A small image classifier, trained from scratch: widths [64, 128, 256].
Rows from block 4 of a small image classifier, named by matrix and row number. Rows with one number belong to one neuron. Each number is 128 + 32 x the weight over its row's rms, rounded and kept within 0 to 255. All counts start at 0. Numbers have three digits each. After the name is the row's rms in percent of the matrix's.
After each neuron's rows are labels from the 100 images, of 14976, where the neuron reaches its highest value: "strongest on" is what is common among them; "place" is the part of the image that holds the peak. Only what is clearly more common there than usual is listed. The data: pictures of board games with random positions, seen at a slant.
# fc1: MLP up (model.blocks.4.mlp.fc1.weight, 256x128), inputs 0-63
# fc2: MLP down (model.blocks.4.mlp.fc2.weight, 128x256, transposed), outputs 0-63

fc1.161 104:142097115088125152108121088090085108140136166159128103083148165106150116124142105158162122151143178212100080171114086128133090042118141058124098106083088142173175130119108192146117154130087078
fc2.161 095:111154179136108139099118142109115176144125151176159157162097125134113096114146167121097114164119158130161162111116113140168159085091125164079120142127104069178162125164161128125118156119151154
strongest on: discs on a green board
place: bottom right; bottom centre

fc1.91 085:092107079092177147114131130153120168167121104099139071073102147088136139171136163153124106056089095223138093143121157101098126097141162125153164150090186127100136121128111149119132143150151115
fc2.91 099:047162120101139101134110121145062149129114155096150109103054171151131158085124139141070141150141160154093079147119132189144110103193134155141131172168189157131155120076127120154143094083087120
strongest on: first side has more; noughts and crosses
place: bottom left; bottom centre

fc1.90 087:108075188083089082150067120111129094170060134112086111069114149148119119156130172087092147150134112132107128101127102135077141117105161147144095078166115112117116134097105104108140157089126118
fc2.90 096:112106112160127170125125175132107120150122101165121122104132107100084060066137051094143139071166055055125098117110165098114108069161137115134075148046120162122169123157131197122138135108120156
strongest on: stones on a line grid
place: bottom left

fc1.193 090:123140097130115168115146162103100095139166172127082109116110106178183103156100157123112167101141143160172148167086131102096168084120121123135137147197102128085140134148125147169120193133122114
fc2.193 094:155156101119128152117151132054145119154159169087122198152141149104151146174094112143100120120092137166125169141132179167065175105157104122111170147145198140135136113128103169180187154132129118
strongest on: second side has more; discs in an upright rack
place: middle right; centre

fc1.192 124:143159085128149142150118097148135129127160132079121123116154052123121147115087211110148125105112096132173115117119155141102182140139061089164117131137157155121087145110152169121112031144125139
fc2.192 110:080105127141111093109142140180089079072112135127115068146128092143156123116123180131168133135171125088084096194199112143122107150113157127196105083089140109123126136079113125168124152172054082
strongest on: nearly empty; noughts and crosses; more pieces: equal
place: middle left

fc1.82 097:140115140134122102129142208174113158119109146160187116085056119113137160102096165141123151145166152129153119168098148154109133148165178165119066083114119117085089140125167139157153102126124117
fc2.82 085:094096159161107201144095170186070154095156098078076129160151103123138103137152136163205185152080163177105145082146173108060134122108098086151137182127153130166128173122125076121129069140121143
strongest on: first side has more; discs on a green board
place: top right

fc1.184 098:120116113191113137147127116124137061219190139134080105111166135125198102110121130190109124137089136108135160177095191120049071155099137165150140120163156200093161137134141123143091096107163123
fc2.184 109:141192230079085153088098127171123122086148136113139124160077134165141113102136143138147154166136088141201059086118163134121135138143135155151116115117081202100044140105129138132150135146151114
strongest on: discs in an upright rack
place: top right; top centre

fc1.146 108:128124158177111159063113159146159076139102118071153088133090104105192130169166134116152101092154149127135148134141148112092141153171171135118085158102146077116093114103126121105113152172103106
fc2.146 102:051080174133134078136159114141172134137102144150105111132127190200151101142153166122157129132138135144191129164176146159131120103114130156128125110076168183114128173061144168143063125178126101
strongest on: discs in an upright rack
place: top right

fc1.137 086:216142145173074098138122137129163143153160130122113131121109124140167071064103226127106094143140098119094083133126092091110122113193158153112102126041085175114087148141100071171116160092146131
fc2.137 075:076132064129105152128074113183173066117097134094138094105116094063080103100114171157118119154110131121179084143106145109130100151179151167081083153144130140177100109136165133085097109150112132
strongest on: draughts
place: bottom right

fc1.159 098:106111138110074110091100105127044051143196094076114132121136139107122138115103144212107084152157106131134100085179144144123061145133082121115120071095121138112122121138085138064104145131097200
fc2.159 095:099147146108134090155153087128113076141190109127145140147150120167160188102165132151135148116146124130063099171138088167080108090121125078124116168143104143113121108112091158148153134107122147
strongest on: draughts
place: bottom left

fc1.199 089:089125119162101109051069115125098117179151135136079127033156179143140071118112149161137190171155119125161124106146057094116131159170112151107139157150139151039096158147149183094130103186096169
fc2.199 088:194110113134036064129105111110116175117148070154098124112108176153128119112137194155124082085110149120144110133063137110149142127157163155151183108082107077135125116125080152100098099090151104
strongest on: first side has more; draughts
place: top left; middle left

fc1.0 104:124101097104115108143108135114139101130149103151102111099151153137126155167093122105077169090126132173170140076111099039134147151096134182184105164170159159081182108123120088141147160136177125
fc2.0 119:143112142160122179170139119155122129113152114107107134146188194063091119103140086123076106126145041149156157106104146102085118150078063121151091160114128138094120126113181081119162132108120133
strongest on: stones on a line grid
place: bottom right

fc1.107 111:113133122110046067092121104117133251140061094160162111193166081123165137136114129084121168124108139133135127171077101138078140108145113078103120104162104163117136076109108111107111168127121155
fc2.107 116:158160139143134135120135120134181093037120144127153123099171143153153132129139103105174094148127099214061116108133143067128108099114114081189141096178150077124052166079088120075108136125106092
strongest on: digit grid
place: bottom right

fc1.37 095:073107074079120140149133138059120095140092117164094100123099150129136130131164100089080124113141131161145117086087141137040184116070175107130110140069107194113091134140155141108108146104164070
fc2.37 095:140172095112139166163172117143094144061169096196118096138114164103125146156166049102072162135132099174139143144087102141131166070179111149069097120100124102118163106129176143178164143134166141
strongest on: discs in an upright rack
place: bottom centre

fc1.51 105:109149182099139114141115178107105149079165095116117118118087174122091122076132117106134113190133142102033111143087126110077141085087135127124148115090134148082122143087111115153126220157159064
fc2.51 112:165121125124112166073163116150107143121095120141106154127147069126115117115129152067128157100128173101129081152156113122140149115132133120135140168097106097051117113133126118175192125121177116
strongest on: discs in an upright rack
place: bottom left

fc1.168 102:210151125112063084133134163119162157143163164164147111060084167141099082140116160163084108089128136132103022137140158146050121134113111138121134150145118116169124129173166119180103147153149133
fc2.168 107:198108154151067143111153081113124141140163124078069124092146163154128148140086135136065128115116110091143101121165138177131116108127094108099079113170131124110115093156167160122136139143139183
strongest on: stones on a line grid
place: top right

fc1.188 106:117151162121104140148186144199160152089066138074117161126134125139116110135148136087116086109120143132073139130140106129165125148059160151118131131122146130074110143117108245087186126143174087
fc2.188 106:150143137122116162150133152139177159087106095121091110167115075049145171148150129114092153140189083094071093169138103076151139130117147108108142188140136123146149135108119211151162171098125135
strongest on: second side has more
place: middle left

fc1.218 113:147129175160156093112181086142163045041123081120086145133107138097086147134140204099141101134157168083095160168126121097127144162143187104142130103096151150117137146168111132176134048088137107
fc2.218 119:139155109107142086148168106117155103123122151132146109120204144153113065155166091108138144050141104119124111114121182135125177148166116127108186172065111089116101163206154163189161090130146146
strongest on: discs in an upright rack
place: bottom left

fc1.114 111:110147140180136104059117124120149075164126093118148108128135075159134116181141138158081139083168131127158210109107176116174151111112135115091177124161097099121149089117181164136070120155087101
fc2.114 109:028163165150093065158153124135125121186112110090142134140123121143149094156144171094228118132120091132105141084121132123118079075181148133141160097134102116130080162112140068106023156140114117
strongest on: stones on a line grid
place: top right

fc1.34 092:142104122138150110091133122092097037123126137105113138084157163143129133134130147119123114101115176210109111188114085090108145163142134137128127052133116178169156091122130148195146132080099140
fc2.34 100:131134129085119116148148133108116158167152133093168150205177169097117078149122113095091179125132075087163113118116124138149102115152092117109117119061093162095163106158095154113123155154127170
strongest on: discs on a green board
place: bottom left

fc1.252 088:100079157123079121198121051139100111154162100132124148130142155110153079156092131131119112132139126150135116088124167118103107133127128147127136146138158135074158133134137178107115188122140127
fc2.252 096:144118146163148172148121120138094204128140109075141108205164120166129142117193051175139078132088122171119125151150149124085123091133109110098130167120098072104126099217183062149156119161135117
strongest on: nearly full
place: bottom right

fc1.118 096:104186084124148145082143089206133122149112123123100146105124090142127090136158102122109121057145107116106117116183076110149202118168154136150108153140182088137130128199203147049102113133072084
fc2.118 088:145113157106125095150123090110123111138155153131138126200117144124142195141168111110153135108147142110131148206114107166137116174123176178123202056070174123149155092134155098195146146167136092
strongest on: nearly empty; digit grid; noughts and crosses
place: middle right

fc1.200 091:145194186096118146152127125159161141106181091062085173094126138093174137133136183186156111131142158091126092147130110100132104137102083146116113121129136151150146131114110125128116152135091164
fc2.200 096:128083144107160100090069156160094095136137109154122059085085143126122144090127127143137170131126127067123096155078153130164121089119064147047129183120159107116158122088073142118139128161074129
strongest on: first side has more; nearly full; stones on a line grid
place: bottom left; bottom centre

fc1.76 109:121081084138173095131104096153132124101168099053120112119172223121132108131088125131112116045070142118162097162118131114093117141180095123104136107118117149114126118184144199085141146110157128
fc2.76 100:183133153106160134138122122171081137151107120084129123159116103103159125134081104183073106167191084111143122171192119155162142116232094111145168116187097139151146178144132124102093092123116173
strongest on: nearly full; discs in an upright rack
place: bottom right

fc1.80 123:185129127139122094170128068096102095174098139164119132109124088157167156121081062164144147078124180121169105092141148155108140135082203180133098120125092064147175117139143165128127097148155111
fc2.80 104:155083164048111069110124132196112137114061081083078170099118036153125105135099133165174108104140123131165132106200144115102101126189113131093148109076143116126124127139143169135151135124108129
strongest on: noughts and crosses; digit grid
place: bottom left

fc1.136 088:145162198137175087117133157107107140167146114107138151127127145132109140095066126138179099081116108140058157122105180121159149143057137111110139180103091088122165093215138120136123134125075095
fc2.136 097:073136174127124095129131045131090168057073103110152132133179095118144125105157151017123137157111165151142117084132140157170100103169078115146102126105153105115082155125077145152143155160117152
strongest on: noughts and crosses; second side has more
place: bottom left

fc1.236 102:109115096156103115128107126108105163170084117041096150132127091151185106162106133065116123036095143173130137111185176076112088127171152180140140179195154182050134136157162096124118139156152123
fc2.236 104:136186079141092151123085097151130174099108134159102207151158180164108136125147040156098101172116170116171164094120157172073099128150151136134152153147102067130070141132138096122098159141132073
strongest on: discs in an upright rack
place: top centre

fc1.100 105:103044127161158132104143114155129119116055119140125098134126100159145102154129124116126127080165143208158140057128162079092151108170132147136125119091165184073118140131140151104098136096167098
fc2.100 100:120160209137090120117161087083090130150097148093153130103078136125157088185113098095119130193094112185122135108028102126115073061125155156130150129163135089140125084152169138129184145099155144
strongest on: first side has more
place: bottom right

fc1.94 104:183119145104183131125106070147132168057125090135098132097102148087112165098113184122105135165173117130122155169154141139048101126135135126167139094132159119144138143152052138158174052081128110
fc2.94 094:090098109108109087142198140149137160174109156138121084087113110090088157100107151159083155138114143070071080167146126102122123150149108083152070111171131127126112103101157201149137126152157116
strongest on: second side has more; noughts and crosses
place: bottom left

fc1.50 098:064128193087115107089093133131131132115103160125177083042127146118148129143099137139027135138147107030134174152135120115111171151055146105124130115161126120155111102102114117165142160095180118
fc2.50 104:159145035131154149180113070166102099142154137140138080098091202175130163145193126174055077098128097145064120066134138113114112135101086114142125065129148156142092094124140109095148095148113125
strongest on: first side has more; noughts and crosses
place: middle left

fc1.61 099:117134117126124096178059129150124116147180131081167132143074139078089094093134095073144171106149114164126135079217060200166090051141138131151118046069113124122138130139118160142125088144162133
fc2.61 098:089114112089101106100065146175146111102166119119116160092085105145154184105122106115076128120100061127200123159122110139123092165072090111180145140118151183149070103152130108061124121203125111
strongest on: digit grid
place: bottom right; bottom left

fc1.68 113:157084124112133111107114154166128156132112101159112167069107163130114137136139096128151130170125190137021202156140167158121123115138116158109175195166135183101108120157115169132116144128122156
fc2.68 096:156094141113182116134092127172166120186177084135112135132099152082140087142174101131065130083155147095079076160153135141125140126131094087134109153114153101175163094099191119142117159104178120
strongest on: draughts
place: centre; middle left

fc1.85 109:064170084124045069155098127137133209156124118112166126098173126093155179145154173106113107146091098157132099120104053088089169141211087158118061105158123077123117105135127179127054141134121108
fc2.85 116:152087087102065136097227128093220132113159120126124122142146237160147148135116127107106099191152118148071082132115129167120132098149142148160126162093152164121155166094132072132099160105132080
strongest on: digit grid
place: bottom right

fc1.229 088:069139035119104092152132104130151185186071124200100149158139122138187135117119135097111117155156136159117186137160175020090172151171102198124097056141152130102147147152106152062134129173140131
fc2.229 091:084127084105092118181105148104145184110153105111130120102159158128152067077121144120128091136158052149123135087074140187095112140185165119152127121127086138089089146080105153083097082139131116
strongest on: discs in an upright rack
place: bottom right

fc1.36 101:107169093097061129143156109122133077173044112099108143124096111128130074149157152084095133174109119119123140117113118115176114100126178133133089132114056127133171103197098118121121120152141100
fc2.36 111:154126085153094126180121169167162095144044068153068145102109080163107149177144122088084117128145129110123157092150128079159144085090096088155133161141088112142117070098103074189121105141072116
strongest on: second side has more
place: middle right

fc1.29 106:081137154076162139157102085160120158111168134135118135121201134132155077125137135181106121250088087096118115091165172160188128126076094137114080150163160128182113147180127116094137151156116126
fc2.29 101:128093136136106135151128174168079082105157125127103086038140132153187099091181087104164150120115123136117091149098122101217121105089130105113095158086119119119157081084107112067151109154134126
strongest on: digit grid
place: bottom right

fc1.81 097:077087143078117064089142134221126098152165116162123120138132108139158120131158140188121126124114203127140082116075104133101156133138168101107131139160151157090108095119103140145104126158128073
fc2.81 097:107117072190123072140055139136114157148093064152131136079217138109084156104158154125147074123108119079158108164112081087096093140178137153164135100110086133123145105121108104146120149142135070
strongest on: draughts
place: top left

fc1.96 081:118179088132143136100099148123074097118080140195163114119119125166133130107112171012156125118179131169126147086121038164116108134111173114087168094087124179103167127137151137111146146139127128
fc2.96 087:124085178098166141091145189113162120139131181125090087113117152133178096159089079127137176133116117114191118152134111155151127123127127111160134121154221115144100074154173123114148152145100117
strongest on: digit grid
place: bottom right

fc1.223 092:112130122199091119110133118151080162152193106110108119112094180153116104153123123111111137100077124110069209111147108147120094102142179133122098095124125125159142115161108119131189169111162100
fc2.223 080:156142136164103100112095113121162124160148150121130146129103132116080141089122128188026132111089103155104154126143100241113160144150061094114118062160139079124143129157130106069133113123111144
strongest on: nearly empty; noughts and crosses; more pieces: equal
place: bottom left

fc1.97 109:173121080080161087088108112131076099166101133135096130151122117104040104142107059116116158096065162097131189097179145122101152096135121105119129118128108140182177151122114133140168128137171153
fc2.97 105:142151158129119142090130132121150118139139094177124137189094089076076124140111123145128110123142167126162151074093153138143133172144123079108146132129146151141106124172119124143153160160172160
strongest on: digit grid; nearly empty
place: bottom left

fc1.208 094:091146083072162145107112141176149125144111116148065118150128097150071069117111155119157116089097134161146180175151152168096161137072119133152134126171132140091067116162084118168122085092164159
fc2.208 084:047175129123158100109097113158122097099117179095105087128116091138164139128108113089105131153136113067105164154109130132158114071132111099158132127129176184130123132159141125184181115109157116
strongest on: digit grid
place: centre

fc1.232 094:104093149093211123140126076099141113123074124113157082154134129078148104104141142133118141119143142025141101094113119082185120150120158106143102172150204133160160124085122136185095107161089172
fc2.232 107:137150114131175198166076114166127149164136145115138119146138108135116105143052165121135115120161175094112128091112092112160130145100100101123098141107008146143187163135131160199083104144164139
strongest on: first side has more
place: bottom left

fc1.3 088:148184117151116115094158113169174113083096042104144135116059112119117130142115130097021086122133164150085138104103141252134095125129126152098148086118136178098124113151149114140126132122156105
fc2.3 106:076125129155194149141069176168136084121124163156138113073150099107126103171112147145140156133093079078091095080153130091129147145124132126122054108185141165142071148118092149138107136068160135
strongest on: first side has more; discs in an upright rack
place: bottom right

fc1.191 108:138181151162079130085101131126153165207136117131135108119150126126157127185164157148129090160112104166100139053165073190134115188136089125127072172172148107109108198099149100168144142145125093
fc2.191 106:117159146150164158129183130094229122100147165167080106162122202136112130085134163143129132101113117117066107163127126132164104134161083150106149127076153045123150149174157142061123146132162137
strongest on: draughts
place: top left

fc1.178 091:068137096108128115228105131142125143161105097061136106134095114081186120073089165142122101096131176151179063105121137112172148088179158151162128096113073145139170127144126154134126134123173101
fc2.178 111:182136133184143156153093162115135095089182124117107147127170146084154081108141101159134158093084196123047140132141127074118131137156128154119146135181132051093112085122139127166147115129134084
strongest on: discs in an upright rack
place: bottom left

fc1.103 095:085104176121123105175062109086168105133098139086104123137176164117148135139136127134132103104092175112121210152146027127132152068063141088155131075086120174114122110158168131172111082107149120
fc2.103 093:114118183093102097141127104143137139168128179147112144138123153175080098116077111184138183154146090131163137114047144103133117153066149113111111165085104183167110156114144203119135091121169111
strongest on: digit grid
place: bottom left